Weights of a small masked spectrogram model: muon at rate 0.014, 8300 steps.
Rows from block 3 of the encoder of a small masked spectrogram model, named by matrix and row number. Rows with one number belong to one neuron. Each number is 200 + 30 x the weight over its row's rms, rounded and kept within 0 to 999. All counts start at 0.
Before each neuron's rows are labels from the 100 clips, of 14848, where the neuron reaches its highest value: "lies over" is the class under the peak; "responds to" is what is common among them. Only what is clearly more common there than usual is listed. The data: phrases spoken by 400 fixed synthetic voices. In brackets: how many of the 100.
# fc1: MLP up (encoder.blocks.3.mlp.fc1.weight, 1152x192), inputs 0-191
# fc2: MLP down (encoder.blocks.3.mlp.fc2.weight, 192x1152, transposed), outputs 0-191

lies over: /ʃ/ (44); /tʃ/ (43)
responds to: /ʃ/ (60); muffled (low-pass) (54); /tʃ/ (54)
fc1.412,205,212,204,193,170,229,154,214,215,196,202,227,245,156,195,197,233,171,221,234,235,195,184,246,150,169,216,126,175,234,229,173,166,209,202,216,224,262,208,259,146,223,186,162,194,213,251,214,217,176,233,185,201,212,209,164,206,167,218,236,251,225,251,187,186,195,196,184,264,220,234,182,170,254,161,203,162,216,202,179,257,206,147,228,183,176,207,226,213,220,133,224,202,246,222,187,222,189,210,197,185,191,209,215,227,160,189,191,191,205,247,179,196,219,181,224,156,181,200,157,191,199,202,226,253,217,196,207,148,132,194,208,211,219,172,214,213,171,264,186,260,234,212,186,199,206,155,166,187,199,225,172,208,193,263,228,239,151,263,188,198,176,176,183,228,202,263,213,218,160,217,198,167,198,153,243,161,205,180,201,230,244,191,237,189,237,235,189,252,265,192,219
fc2.412,213,189,212,225,240,186,197,175,199,190,203,185,183,232,197,221,231,191,220,208,186,191,219,178,169,226,236,140,173,268,241,191,209,217,198,161,120,256,172,203,184,274,204,265,159,181,194,204,213,189,192,219,213,196,257,165,166,182,171,204,170,160,245,199,239,209,241,200,249,204,208,170,255,190,192,214,145,193,184,204,143,223,242,222,185,153,191,235,204,219,215,216,179,238,225,193,248,216,230,171,232,217,218,178,194,181,224,194,208,224,204,218,164,222,201,145,250,192,186,186,161,206,131,234,198,212,259,185,227,135,178,267,154,278,230,235,188,154,204,144,173,153,173,234,181,231,204,211,217,212,192,224,186,149,169,221,217,204,157,212,191,145,194,255,186,233,184,181,209,162,189,182,206,181,172,184,202,191,214,238,192,201,178,189,175,211,220,151,197,161,239,196

lies over: /b/ (29); /dʒ/ (28)
responds to: child-like voice (59); /dʒ/ (43); thin (high-pass) (42); white noise (39)
fc1.4,145,173,177,168,204,156,218,167,254,205,229,197,246,201,178,202,177,215,287,175,191,192,221,162,223,195,170,153,217,238,177,195,247,197,179,164,223,208,176,206,203,128,223,256,198,182,135,238,194,232,245,195,243,171,220,195,240,180,225,163,166,136,185,226,233,162,189,202,204,215,182,206,225,210,200,228,268,247,201,245,242,214,199,169,158,169,197,162,234,170,181,187,220,203,198,202,165,208,233,178,243,201,192,215,186,163,225,120,199,288,119,226,238,200,213,202,199,174,197,169,201,192,203,180,199,168,233,248,210,181,175,197,194,149,210,156,175,206,178,185,231,195,217,145,225,230,212,192,202,210,209,215,214,181,214,208,191,227,179,203,206,207,246,203,195,187,243,210,151,151,177,204,184,228,159,191,172,208,227,185,216,188,178,183,214,232,182,189,239,264,147,149
fc2.4,201,249,217,215,245,145,233,175,203,204,275,149,212,216,205,231,239,143,178,168,165,212,162,260,207,208,203,197,202,193,177,160,235,181,168,194,262,238,197,238,176,201,184,222,121,139,161,224,176,196,206,189,196,207,193,230,228,148,173,162,192,190,184,226,248,195,188,161,228,185,157,161,224,231,153,217,199,199,170,154,239,226,178,174,200,180,190,219,217,230,152,172,198,242,209,179,236,167,257,219,229,217,189,208,174,187,165,113,173,178,182,152,206,223,208,252,200,154,200,197,173,192,173,175,215,220,209,231,244,170,171,185,180,209,220,204,214,272,213,175,180,205,158,248,210,188,205,178,174,236,178,186,155,185,248,194,208,228,205,131,168,208,243,227,208,186,279,204,234,193,188,203,218,191,194,211,212,209,164,236,260,197,234,206,236,195,219,203,194,190,212,190

lies over: /b/ (35)
responds to: /ʊ/ (25)
fc1.50,199,211,162,225,185,220,213,228,233,234,206,196,221,196,189,238,168,192,182,175,205,224,172,196,226,198,220,241,216,202,213,250,218,181,204,189,236,240,229,181,124,199,256,221,203,178,159,177,186,239,194,217,229,237,224,182,251,211,182,159,208,174,81,204,187,195,118,176,270,206,205,146,212,187,227,242,222,224,219,159,176,183,165,203,167,202,181,173,167,195,204,145,188,201,191,176,209,193,206,156,195,164,245,198,185,216,242,214,167,195,170,207,199,204,203,189,152,192,226,186,156,164,194,218,213,184,160,168,225,220,179,145,192,208,225,213,180,227,179,143,223,159,229,205,205,243,184,223,186,223,178,170,155,228,188,178,146,186,149,212,195,235,220,156,277,181,243,165,247,233,197,199,220,266,199,189,226,162,199,199,191,243,219,240,216,183,226,235,215,261,164,166
fc2.50,204,189,152,220,209,155,184,190,263,244,184,205,228,208,184,224,204,206,195,211,191,179,177,243,188,190,208,197,205,171,214,165,212,223,176,166,209,212,170,255,189,201,160,220,226,159,248,226,238,185,214,160,184,215,184,198,169,236,196,213,204,174,271,201,203,197,186,213,229,209,201,196,193,217,246,188,201,215,150,205,217,209,217,226,195,208,234,187,231,127,182,220,166,179,173,213,213,189,220,204,232,196,156,215,226,165,200,234,203,208,191,155,206,259,180,189,216,189,231,231,196,222,167,242,204,218,199,180,191,226,184,196,302,194,181,196,200,105,208,206,173,226,214,212,203,160,242,209,151,102,229,199,167,171,171,174,206,229,176,235,178,244,164,161,264,159,227,220,259,158,223,249,164,231,209,207,226,220,158,195,159,182,217,183,201,140,190,138,150,188,261,243

lies over: /i/ (88)
responds to: /i/ (91)
fc1.407,208,159,216,198,153,186,173,222,228,222,190,169,206,211,227,231,179,227,228,238,174,245,179,164,198,191,229,195,245,130,161,169,172,212,218,188,258,154,251,231,216,258,228,239,199,177,165,201,228,214,207,183,195,231,182,159,173,163,157,186,211,184,210,227,225,200,188,221,209,190,214,193,154,183,225,200,203,197,193,201,177,230,147,187,195,176,174,215,133,183,220,212,221,169,218,277,233,201,185,215,224,205,214,206,220,224,232,193,230,199,230,196,174,227,205,227,284,220,172,216,225,162,213,225,162,220,193,172,221,289,148,177,186,226,175,218,232,200,233,229,257,257,195,189,186,162,183,214,199,192,216,191,240,195,190,221,222,160,240,191,228,210,178,191,211,131,138,181,198,176,185,153,223,236,211,226,186,176,145,207,204,303,155,257,204,213,197,222,210,173,154,187
fc2.407,203,195,186,248,165,234,198,209,168,195,183,241,223,198,117,165,253,199,180,186,184,232,175,177,150,177,236,204,206,215,195,205,219,214,180,202,178,196,249,204,271,204,243,165,233,237,198,234,166,153,200,263,180,241,221,164,150,187,236,176,248,191,199,176,217,235,203,193,208,249,198,159,139,194,266,179,226,173,190,211,148,186,188,217,167,138,225,165,199,214,239,135,180,135,250,228,185,197,219,198,205,210,217,177,209,224,168,233,153,213,159,245,221,222,126,201,206,229,195,225,250,208,196,194,222,209,225,169,160,184,227,191,158,218,203,211,175,168,206,208,229,174,203,229,199,129,180,162,216,187,228,187,180,192,182,191,183,165,179,200,218,205,218,191,211,214,221,208,132,171,210,161,243,190,164,228,191,168,200,206,159,221,224,161,220,201,164,215,280,207,239,225

lies over: silence (66)
responds to: muffled (low-pass) (41)
fc1.303,179,258,212,214,235,185,184,237,189,170,199,229,224,270,173,224,167,233,214,218,160,171,187,254,251,166,250,233,227,187,177,203,241,211,209,248,236,169,212,209,209,210,185,213,198,209,160,151,192,156,228,234,215,177,154,211,174,211,188,234,132,173,175,243,210,175,207,231,200,193,214,172,217,225,255,170,229,206,248,218,206,153,196,238,255,205,198,215,219,222,243,154,223,219,223,267,188,227,252,168,178,207,189,203,198,167,222,170,188,208,125,144,162,269,208,185,128,261,195,223,208,227,170,206,150,230,215,144,179,199,206,223,222,191,195,221,230,214,213,210,231,184,196,201,186,170,185,174,226,211,168,202,205,209,201,209,205,192,212,164,199,230,170,144,203,209,240,167,173,234,228,158,191,133,192,157,250,177,243,228,198,229,214,201,179,257,188,164,176,190,206,182
fc2.303,163,211,208,215,163,158,212,274,210,181,174,230,168,173,214,237,270,215,203,232,194,194,206,172,195,182,186,203,194,202,164,214,177,222,170,212,155,140,228,240,224,188,215,234,239,231,233,177,173,199,257,224,153,197,165,230,203,204,184,170,198,203,208,183,197,241,169,189,174,222,201,204,196,218,201,199,217,206,154,232,156,223,192,204,194,195,180,237,162,194,163,201,220,241,145,207,193,220,228,262,181,178,226,220,212,176,236,253,205,219,214,160,176,215,230,209,204,142,191,186,208,252,162,140,127,270,182,213,226,152,228,205,208,241,194,161,165,191,205,232,173,230,231,210,225,236,155,211,212,112,223,227,174,215,128,202,228,213,151,168,229,157,185,191,176,186,216,207,163,195,226,263,212,209,159,188,148,188,156,218,198,185,259,182,229,182,247,180,222,227,181,212

lies over: /p/ (61); /ɑ/ (33)
responds to: /ɑ/ (81); /p/ (76)
fc1.710,210,157,231,170,197,211,214,182,169,192,226,214,175,146,180,198,219,199,204,238,226,136,224,224,208,248,210,230,172,189,164,199,168,248,193,213,212,142,182,139,213,210,235,148,221,203,186,207,153,236,191,216,217,127,168,190,186,239,237,155,162,237,185,246,275,168,208,230,296,141,187,214,214,187,161,206,219,217,192,165,164,204,209,196,238,232,167,228,284,157,197,204,181,165,209,237,181,215,146,187,237,211,209,167,209,179,214,187,231,181,217,188,215,228,220,219,185,205,199,232,235,179,160,202,206,249,188,217,173,163,182,199,243,163,238,214,185,234,239,199,193,186,178,177,222,233,197,221,234,208,206,226,208,171,197,195,215,248,175,171,183,167,184,149,135,173,231,155,210,183,192,182,185,165,256,203,225,170,153,136,209,176,177,170,233,185,227,190,189,177,233,190
fc2.710,208,233,178,188,179,177,204,207,215,236,203,204,177,232,168,251,161,231,219,208,245,218,244,192,198,209,206,203,169,239,144,192,246,164,213,208,172,272,206,235,218,206,176,260,179,150,201,209,208,257,212,142,192,256,200,172,218,190,280,228,222,157,163,226,223,200,183,189,200,189,203,191,183,181,221,187,222,178,142,199,214,166,201,231,206,167,289,214,213,189,257,192,210,205,231,185,212,258,194,178,173,190,189,189,231,224,179,169,166,180,172,194,215,213,197,194,213,217,206,193,120,208,157,197,215,226,239,172,191,178,220,201,230,195,234,151,252,148,193,164,240,167,181,228,210,179,218,245,213,241,231,206,223,259,239,217,222,199,178,174,211,217,170,170,198,164,274,170,191,212,211,137,196,251,181,160,195,180,255,206,190,259,206,169,167,182,212,160,170,195,220,245

lies over: /ʃ/ (29)
responds to: reverberation (91); muffled (low-pass) (55); /ʃ/ (49)
fc1.120,220,177,218,226,202,165,175,247,178,139,182,182,211,130,255,188,214,222,195,189,229,187,226,234,214,186,162,182,158,169,208,199,199,174,189,187,247,221,183,224,140,155,191,145,196,249,245,229,200,144,218,216,248,215,156,179,180,172,163,226,196,221,208,198,179,227,196,211,189,176,253,223,174,218,191,224,156,179,196,122,208,202,155,213,205,184,150,231,175,238,186,183,223,216,158,236,183,216,232,250,153,251,211,184,245,150,159,231,213,173,184,158,173,206,205,180,146,200,185,162,184,227,193,159,225,199,169,197,144,184,192,228,171,264,197,204,237,150,185,207,230,264,265,192,213,223,235,169,232,166,189,187,176,182,195,147,216,160,159,184,178,158,224,201,226,207,163,206,218,207,173,169,201,223,216,236,202,200,191,191,187,192,181,137,170,207,230,149,226,196,238,224
fc2.120,189,217,219,190,216,213,214,217,214,273,169,276,186,233,173,221,191,206,244,202,191,201,171,135,157,205,197,181,191,194,133,191,217,215,205,164,187,199,207,217,178,188,171,193,159,231,191,204,192,172,169,192,181,147,253,190,226,212,201,194,194,177,214,179,219,230,169,212,255,175,179,196,212,184,193,208,182,261,221,216,151,244,221,208,212,246,241,192,221,238,184,146,237,215,143,185,207,211,217,251,209,261,271,175,183,138,189,178,198,199,260,171,216,218,134,206,264,220,174,163,191,144,228,219,237,221,212,189,254,184,206,241,170,200,182,185,161,155,179,194,193,172,194,254,189,197,197,156,158,222,211,161,189,185,198,228,200,211,226,205,139,217,196,184,253,167,150,210,191,199,183,241,175,168,141,236,195,171,230,209,238,270,203,226,200,216,180,239,224,180,226,169

lies over: /b/ (45)
responds to: /b/ (63); high voice (51)
fc1.760,179,204,252,201,196,204,143,149,218,217,202,244,158,244,263,124,210,184,182,194,203,168,199,168,189,218,227,160,168,239,231,130,245,214,226,216,217,178,128,186,220,130,113,192,186,172,222,173,195,175,193,220,223,221,228,154,222,212,187,195,259,203,253,211,180,183,169,252,203,233,198,231,204,202,186,136,158,185,168,232,193,228,253,277,225,196,183,215,183,131,196,196,209,210,157,204,226,193,197,211,195,206,193,168,215,173,202,220,265,236,202,198,162,218,229,201,217,176,160,230,226,228,220,192,185,206,195,194,181,215,208,169,222,224,132,182,168,170,216,201,187,198,195,192,197,207,210,189,201,250,148,250,213,228,208,198,206,207,214,167,206,133,211,218,180,220,225,197,216,195,119,189,199,220,222,169,205,216,233,176,180,132,207,217,200,217,228,201,226,233,169,176
fc2.760,225,180,117,202,191,166,221,176,241,216,258,155,213,192,198,204,193,265,173,206,186,223,219,235,190,203,259,165,159,164,215,212,201,190,175,211,164,180,172,224,154,166,202,175,216,254,191,169,192,186,175,218,183,181,220,177,146,255,203,275,188,240,235,215,168,177,244,182,187,183,187,178,152,231,232,253,249,247,150,152,183,208,154,201,163,181,179,172,180,240,169,243,202,198,183,226,207,211,188,217,197,223,230,156,240,180,189,198,231,220,222,184,181,193,235,209,214,221,238,195,172,209,173,208,195,159,165,161,217,207,156,210,257,186,166,219,187,182,212,233,208,234,233,217,196,179,179,199,175,142,194,222,173,170,197,160,200,200,170,192,201,255,191,195,227,215,197,200,291,141,249,209,229,162,210,184,155,127,203,176,166,217,149,190,207,172,175,237,185,211,226,229

lies over: /ʃ/ (29)
responds to: reverberation (62); muffled (low-pass) (41); /ʃ/ (36)
fc1.662,149,183,166,168,206,200,187,260,193,261,238,231,232,165,204,205,190,166,161,187,237,177,178,225,192,165,215,205,200,175,245,193,223,241,200,231,194,238,199,230,185,199,195,173,221,158,188,168,199,160,195,93,202,196,138,196,149,168,161,156,275,163,172,150,117,224,160,200,205,181,211,218,254,205,196,202,199,223,184,160,207,187,158,187,192,183,242,208,222,212,181,222,177,212,238,230,240,238,211,193,135,206,212,212,177,245,196,174,218,208,188,231,206,238,213,208,171,215,216,196,172,210,210,212,265,199,204,198,188,191,260,205,246,213,167,140,148,197,225,197,205,175,195,158,188,188,196,146,201,216,254,127,207,242,239,226,193,169,210,212,194,174,237,215,185,176,214,201,198,194,231,207,180,182,238,195,194,168,193,220,243,180,191,211,114,239,194,181,209,227,206,161
fc2.662,277,203,243,176,144,180,174,202,261,244,185,211,240,214,185,216,235,202,217,265,229,245,197,236,224,176,174,190,251,254,183,210,247,177,193,155,196,248,171,151,167,262,186,238,185,169,217,189,234,263,253,218,217,213,197,192,209,201,172,198,140,142,207,282,175,207,223,192,166,220,185,196,192,233,188,180,220,235,205,240,216,228,220,149,152,207,194,174,201,271,191,193,182,179,175,181,220,218,227,196,166,171,195,250,224,202,199,215,255,162,198,231,201,205,181,190,245,182,204,179,186,163,152,203,144,150,157,152,216,212,198,193,196,198,217,245,219,178,212,208,196,202,172,193,218,221,193,189,244,216,200,179,187,161,223,179,201,189,184,206,195,120,169,200,205,169,232,182,234,222,170,186,206,216,188,201,198,176,143,237,136,197,214,256,221,203,186,197,179,154,216,173

lies over: /i/ (33)
responds to: /w/ (80)
fc1.159,191,185,216,187,155,236,237,238,221,190,172,177,175,202,240,215,171,177,260,183,189,203,204,146,217,192,171,217,132,172,217,168,198,219,257,206,213,212,210,244,166,189,130,219,252,169,233,234,223,177,198,183,250,185,152,213,236,163,127,151,197,253,163,220,198,199,212,245,184,246,207,212,224,284,227,169,172,246,230,187,191,239,232,206,199,199,192,211,172,226,185,246,185,262,193,211,185,248,192,236,173,201,244,184,208,204,227,144,252,190,228,194,189,195,167,175,164,142,160,234,161,238,234,218,251,207,194,176,203,217,197,204,152,175,252,217,240,181,154,180,223,233,168,140,175,226,185,225,228,187,184,169,216,227,176,182,181,141,214,218,204,210,180,222,241,149,227,243,202,187,193,186,186,203,217,173,201,149,184,228,239,209,203,193,199,206,187,207,206,175,238,216
fc2.159,165,180,197,190,157,230,216,191,178,207,179,198,163,173,166,190,208,194,195,240,196,203,186,271,243,166,157,227,224,198,198,216,177,196,263,187,155,174,232,154,199,168,202,196,183,188,235,140,249,234,151,187,237,182,219,183,249,159,207,198,231,215,178,138,218,167,154,215,221,186,225,191,218,144,206,169,219,202,241,226,188,127,205,233,266,186,170,229,219,201,174,180,168,175,224,228,192,171,174,174,183,189,202,187,213,210,238,222,160,232,182,205,216,239,195,223,132,194,159,171,228,200,182,177,209,152,239,230,239,288,141,186,199,163,191,201,184,188,178,232,183,234,245,143,199,188,193,209,172,228,207,199,217,154,236,208,202,174,184,200,218,182,204,245,166,169,230,199,221,249,180,226,200,168,175,152,221,192,149,216,228,158,134,225,164,215,248,187,239,158,194,214

lies over: /p/ (27)
responds to: high voice (56)
fc1.536,262,202,185,217,200,214,223,204,182,180,211,189,171,161,164,191,146,141,249,203,238,177,180,145,232,221,223,189,192,151,153,196,251,220,237,209,196,171,195,187,269,192,205,173,157,222,152,191,140,231,175,132,210,139,167,248,205,201,236,235,188,218,219,174,218,217,144,183,215,203,198,235,209,198,167,233,264,184,167,189,164,233,229,192,132,219,176,181,189,153,196,193,182,239,199,203,193,173,199,238,200,208,193,208,183,210,191,197,174,228,218,226,193,164,200,210,206,228,211,198,203,200,213,198,149,233,265,194,115,202,260,196,179,205,168,178,265,193,196,230,191,222,200,231,238,215,216,166,206,215,190,194,194,175,208,199,201,153,181,187,244,173,138,207,234,238,166,190,205,219,139,205,199,175,183,226,162,225,185,168,161,223,215,163,254,170,213,175,170,255,141,228
fc2.536,172,183,220,202,206,150,197,218,203,151,157,196,191,200,186,162,187,211,231,218,185,191,177,255,255,248,273,226,244,201,160,146,148,131,191,246,215,187,159,211,201,176,216,197,208,210,201,215,155,196,204,197,159,256,220,239,226,177,196,181,233,201,127,223,197,228,258,177,160,167,216,209,218,206,199,195,143,202,228,147,215,250,205,130,214,173,170,230,205,200,221,229,212,220,240,231,231,199,195,174,167,214,213,177,205,195,203,208,182,223,181,186,244,172,212,247,230,153,165,145,170,152,229,184,200,217,171,118,197,178,207,195,213,176,241,166,206,234,208,189,197,180,170,233,184,216,205,181,180,152,227,172,152,250,185,198,180,220,225,216,149,202,203,199,156,171,223,243,184,230,265,199,196,196,198,213,215,198,153,275,211,191,143,174,182,217,173,214,213,230,186,164

lies over: silence (68)
responds to: mains hum (72)
fc1.171,192,256,232,226,220,240,220,184,199,184,227,158,248,283,183,170,190,198,190,151,183,217,190,196,238,201,213,232,176,203,209,198,222,245,200,227,201,137,226,149,243,216,225,199,169,237,121,215,218,220,183,215,226,131,183,193,205,194,184,199,171,221,207,212,175,231,225,231,232,236,221,211,177,152,189,223,203,214,189,214,164,124,217,143,131,222,191,184,226,225,204,184,156,173,222,195,233,196,177,220,177,220,214,181,187,235,183,195,219,198,166,166,200,190,213,202,207,216,238,238,226,227,193,122,188,215,168,237,172,188,201,193,250,143,176,251,179,196,233,225,244,218,209,183,168,192,218,178,186,236,222,213,152,173,214,221,165,239,255,175,204,177,202,198,218,141,189,195,213,218,232,172,192,224,236,183,151,169,179,249,248,237,156,236,141,150,160,223,227,154,180,186
fc2.171,173,168,256,165,201,200,226,163,207,175,166,207,205,156,177,282,238,153,166,193,171,240,128,125,211,156,182,225,209,195,238,238,200,194,207,172,187,164,206,232,174,189,147,229,178,200,219,208,240,181,217,242,180,231,207,189,247,204,243,235,270,210,199,192,206,147,264,235,227,185,200,240,182,173,196,191,183,161,195,224,197,226,161,179,198,254,200,227,175,217,237,177,213,203,201,163,217,183,239,225,179,211,178,225,235,145,163,180,252,168,230,206,239,238,207,192,240,216,191,205,212,130,217,232,198,186,180,212,233,227,189,229,183,204,186,125,209,205,173,187,171,226,163,249,218,221,217,227,196,179,198,208,224,168,168,246,210,207,217,224,138,212,225,218,171,201,169,214,208,195,199,226,185,170,211,208,208,262,248,185,208,203,201,169,158,144,233,173,233,200,197,128

lies over: /b/ (47)
responds to: /b/ (90); deep voice (68)
fc1.569,220,227,216,194,216,178,195,197,176,190,217,179,178,207,121,227,187,202,182,136,152,196,225,180,228,203,192,182,189,156,169,190,232,202,182,193,238,157,179,193,176,191,159,148,184,227,212,191,195,135,226,215,148,180,242,206,187,206,230,131,205,242,163,232,154,252,179,200,220,231,233,221,254,191,219,209,218,207,245,202,233,206,165,202,223,156,202,245,192,207,213,196,214,255,243,158,231,232,189,216,153,211,215,179,164,234,231,186,233,226,199,197,174,192,217,214,177,229,191,252,215,277,172,180,200,236,200,214,216,228,202,199,220,226,241,186,265,230,173,132,193,154,274,229,187,255,206,214,164,234,198,209,256,222,225,238,206,205,166,234,150,228,207,181,189,165,241,242,159,231,219,171,210,219,207,164,169,214,165,188,218,184,232,215,155,187,167,200,153,149,226,169
fc2.569,205,205,199,166,206,228,260,179,235,178,227,164,212,223,199,140,235,193,159,222,181,240,208,175,244,261,223,176,231,212,194,261,229,211,198,180,232,271,147,191,184,187,210,185,248,147,205,258,167,173,206,201,161,204,240,173,156,220,210,137,213,222,200,166,206,155,209,195,189,188,179,181,194,230,223,135,191,231,145,183,214,218,218,237,164,215,204,182,209,175,160,239,178,215,201,194,214,201,205,220,198,223,203,234,202,201,208,192,235,215,215,214,227,192,218,174,171,216,271,159,149,203,201,208,181,185,192,179,171,167,179,162,223,240,178,190,176,238,223,129,191,155,170,237,221,222,168,207,213,191,181,212,260,135,261,214,178,186,170,239,186,214,244,205,241,205,209,249,200,219,174,183,192,177,216,189,123,143,158,232,210,215,217,172,251,173,212,191,202,274,208,173

lies over: /ʃ/ (51)
responds to: /ʃ/ (59)
fc1.105,217,181,158,189,228,226,218,188,204,189,152,236,203,163,151,155,187,211,192,251,162,191,185,198,228,184,215,212,261,168,162,177,223,188,189,210,226,204,191,212,175,213,165,217,150,202,223,226,231,223,183,193,215,221,239,193,197,177,257,177,210,196,174,196,221,212,209,188,195,249,152,169,116,164,218,194,168,180,190,209,254,212,193,227,148,151,166,164,157,237,221,163,201,209,183,204,210,215,204,207,188,189,201,218,181,206,245,179,206,184,241,186,146,152,195,143,164,198,213,164,209,150,244,191,154,250,194,250,166,217,200,242,145,170,211,156,231,144,275,138,232,208,210,159,213,179,194,148,210,202,172,224,200,191,262,182,234,199,188,174,195,209,195,207,223,197,222,157,169,251,182,200,165,253,247,219,241,249,184,243,201,205,230,237,201,189,226,172,215,273,194,214
fc2.105,230,206,207,225,218,180,214,185,207,261,196,200,177,180,185,200,252,165,158,214,255,203,165,190,154,196,202,161,171,232,242,224,203,210,220,212,172,176,225,196,197,252,241,226,213,141,203,219,200,217,208,183,188,226,237,132,166,149,199,225,224,198,222,191,171,215,187,269,217,219,167,181,192,205,205,167,155,194,197,196,191,192,214,201,257,197,157,220,151,159,200,166,207,231,205,152,217,184,182,236,221,206,266,185,145,191,214,182,222,146,189,214,228,174,244,213,207,177,195,243,161,188,268,188,202,222,233,181,179,174,192,241,163,205,142,216,172,204,208,132,130,171,197,244,245,179,176,198,176,266,210,197,195,142,164,219,200,195,192,215,180,186,267,173,158,241,259,194,252,177,191,227,216,203,198,214,177,256,210,199,220,207,146,195,170,248,219,169,184,224,246,163

lies over: /i/ (53); /eɪ/ (41)
responds to: child-like voice (68); /i/ (61)
fc1.308,216,220,172,193,166,197,170,121,224,179,183,178,211,201,202,247,195,177,199,181,181,204,183,180,208,225,233,229,267,161,184,164,157,175,139,195,188,162,207,183,202,179,211,147,200,176,150,126,242,190,199,157,212,178,235,205,231,246,232,194,156,213,158,241,203,175,217,210,182,230,138,179,173,230,243,238,204,204,233,232,206,221,211,186,172,268,210,199,153,285,184,194,147,250,193,213,222,209,198,184,201,172,261,207,177,243,186,188,189,181,181,261,172,192,205,207,181,159,237,212,186,188,190,194,262,231,143,194,223,202,196,179,243,216,206,245,186,174,240,210,186,179,214,227,233,234,198,231,164,217,178,186,203,157,161,162,243,172,241,222,204,138,189,181,203,148,207,199,200,209,262,177,216,169,207,182,159,177,228,187,183,160,185,231,224,161,183,205,210,249,160,192
fc2.308,189,215,179,176,247,191,231,215,214,205,226,210,178,170,138,157,191,202,227,202,171,213,225,178,226,178,201,186,166,255,155,179,206,179,208,191,224,273,177,225,221,207,182,247,217,215,193,228,184,160,180,229,206,240,204,162,131,159,195,222,251,158,212,147,202,214,191,193,224,143,248,221,219,204,185,220,206,161,172,201,159,147,177,255,209,152,202,230,239,226,271,228,225,168,257,216,174,180,202,231,245,218,156,172,193,180,208,162,208,213,213,121,201,230,188,194,179,218,203,250,249,173,181,210,166,151,169,208,226,192,204,204,172,186,180,154,192,303,199,216,229,154,155,194,212,203,187,205,194,233,178,213,171,249,229,249,188,194,165,175,154,201,181,214,209,240,174,208,153,222,180,210,187,140,171,207,192,211,200,170,202,225,225,214,184,154,244,204,243,172,216,208

lies over: /b/ (60)
responds to: /b/ (69); child-like voice (57); /g/ (38)
fc1.473,192,211,208,172,168,206,203,179,205,174,213,196,208,216,188,202,207,201,176,234,147,189,179,184,217,197,219,154,207,204,217,226,279,206,249,222,209,253,216,203,196,146,168,161,147,250,262,219,257,189,235,218,223,217,205,189,242,135,226,197,181,199,248,220,199,181,174,139,181,245,161,165,169,262,179,225,213,181,208,211,141,226,224,230,179,190,252,183,216,219,157,159,192,218,189,186,142,227,180,170,222,198,272,199,220,201,248,174,219,219,217,220,140,216,201,223,185,161,213,169,215,183,187,227,225,173,168,188,180,191,198,213,169,173,204,189,212,222,195,202,212,219,219,201,209,255,207,197,227,217,177,255,174,124,228,191,168,203,280,179,155,239,216,215,194,204,251,163,220,178,206,173,216,244,191,231,162,236,182,266,171,213,182,178,196,238,202,217,266,158,232,163
fc2.473,173,221,187,203,195,208,191,187,229,223,169,221,230,169,207,203,149,173,153,137,200,190,206,203,225,162,250,236,242,207,197,239,114,180,224,143,237,200,204,206,176,173,165,203,202,162,196,254,208,236,238,226,200,247,260,197,159,204,218,242,237,260,182,185,213,180,207,208,196,165,150,191,223,146,162,260,210,213,148,227,173,176,257,219,206,238,205,236,184,203,198,220,175,208,183,182,179,193,159,197,192,215,183,151,215,191,154,197,232,204,152,214,149,239,201,186,149,215,216,193,138,201,246,127,155,213,177,216,228,234,211,186,235,235,218,255,205,238,199,210,252,159,164,232,210,166,212,231,151,197,180,208,177,219,186,175,182,192,179,235,176,202,200,225,233,183,241,222,225,192,200,236,172,205,228,193,217,232,161,200,201,217,235,261,219,128,212,217,188,209,163,215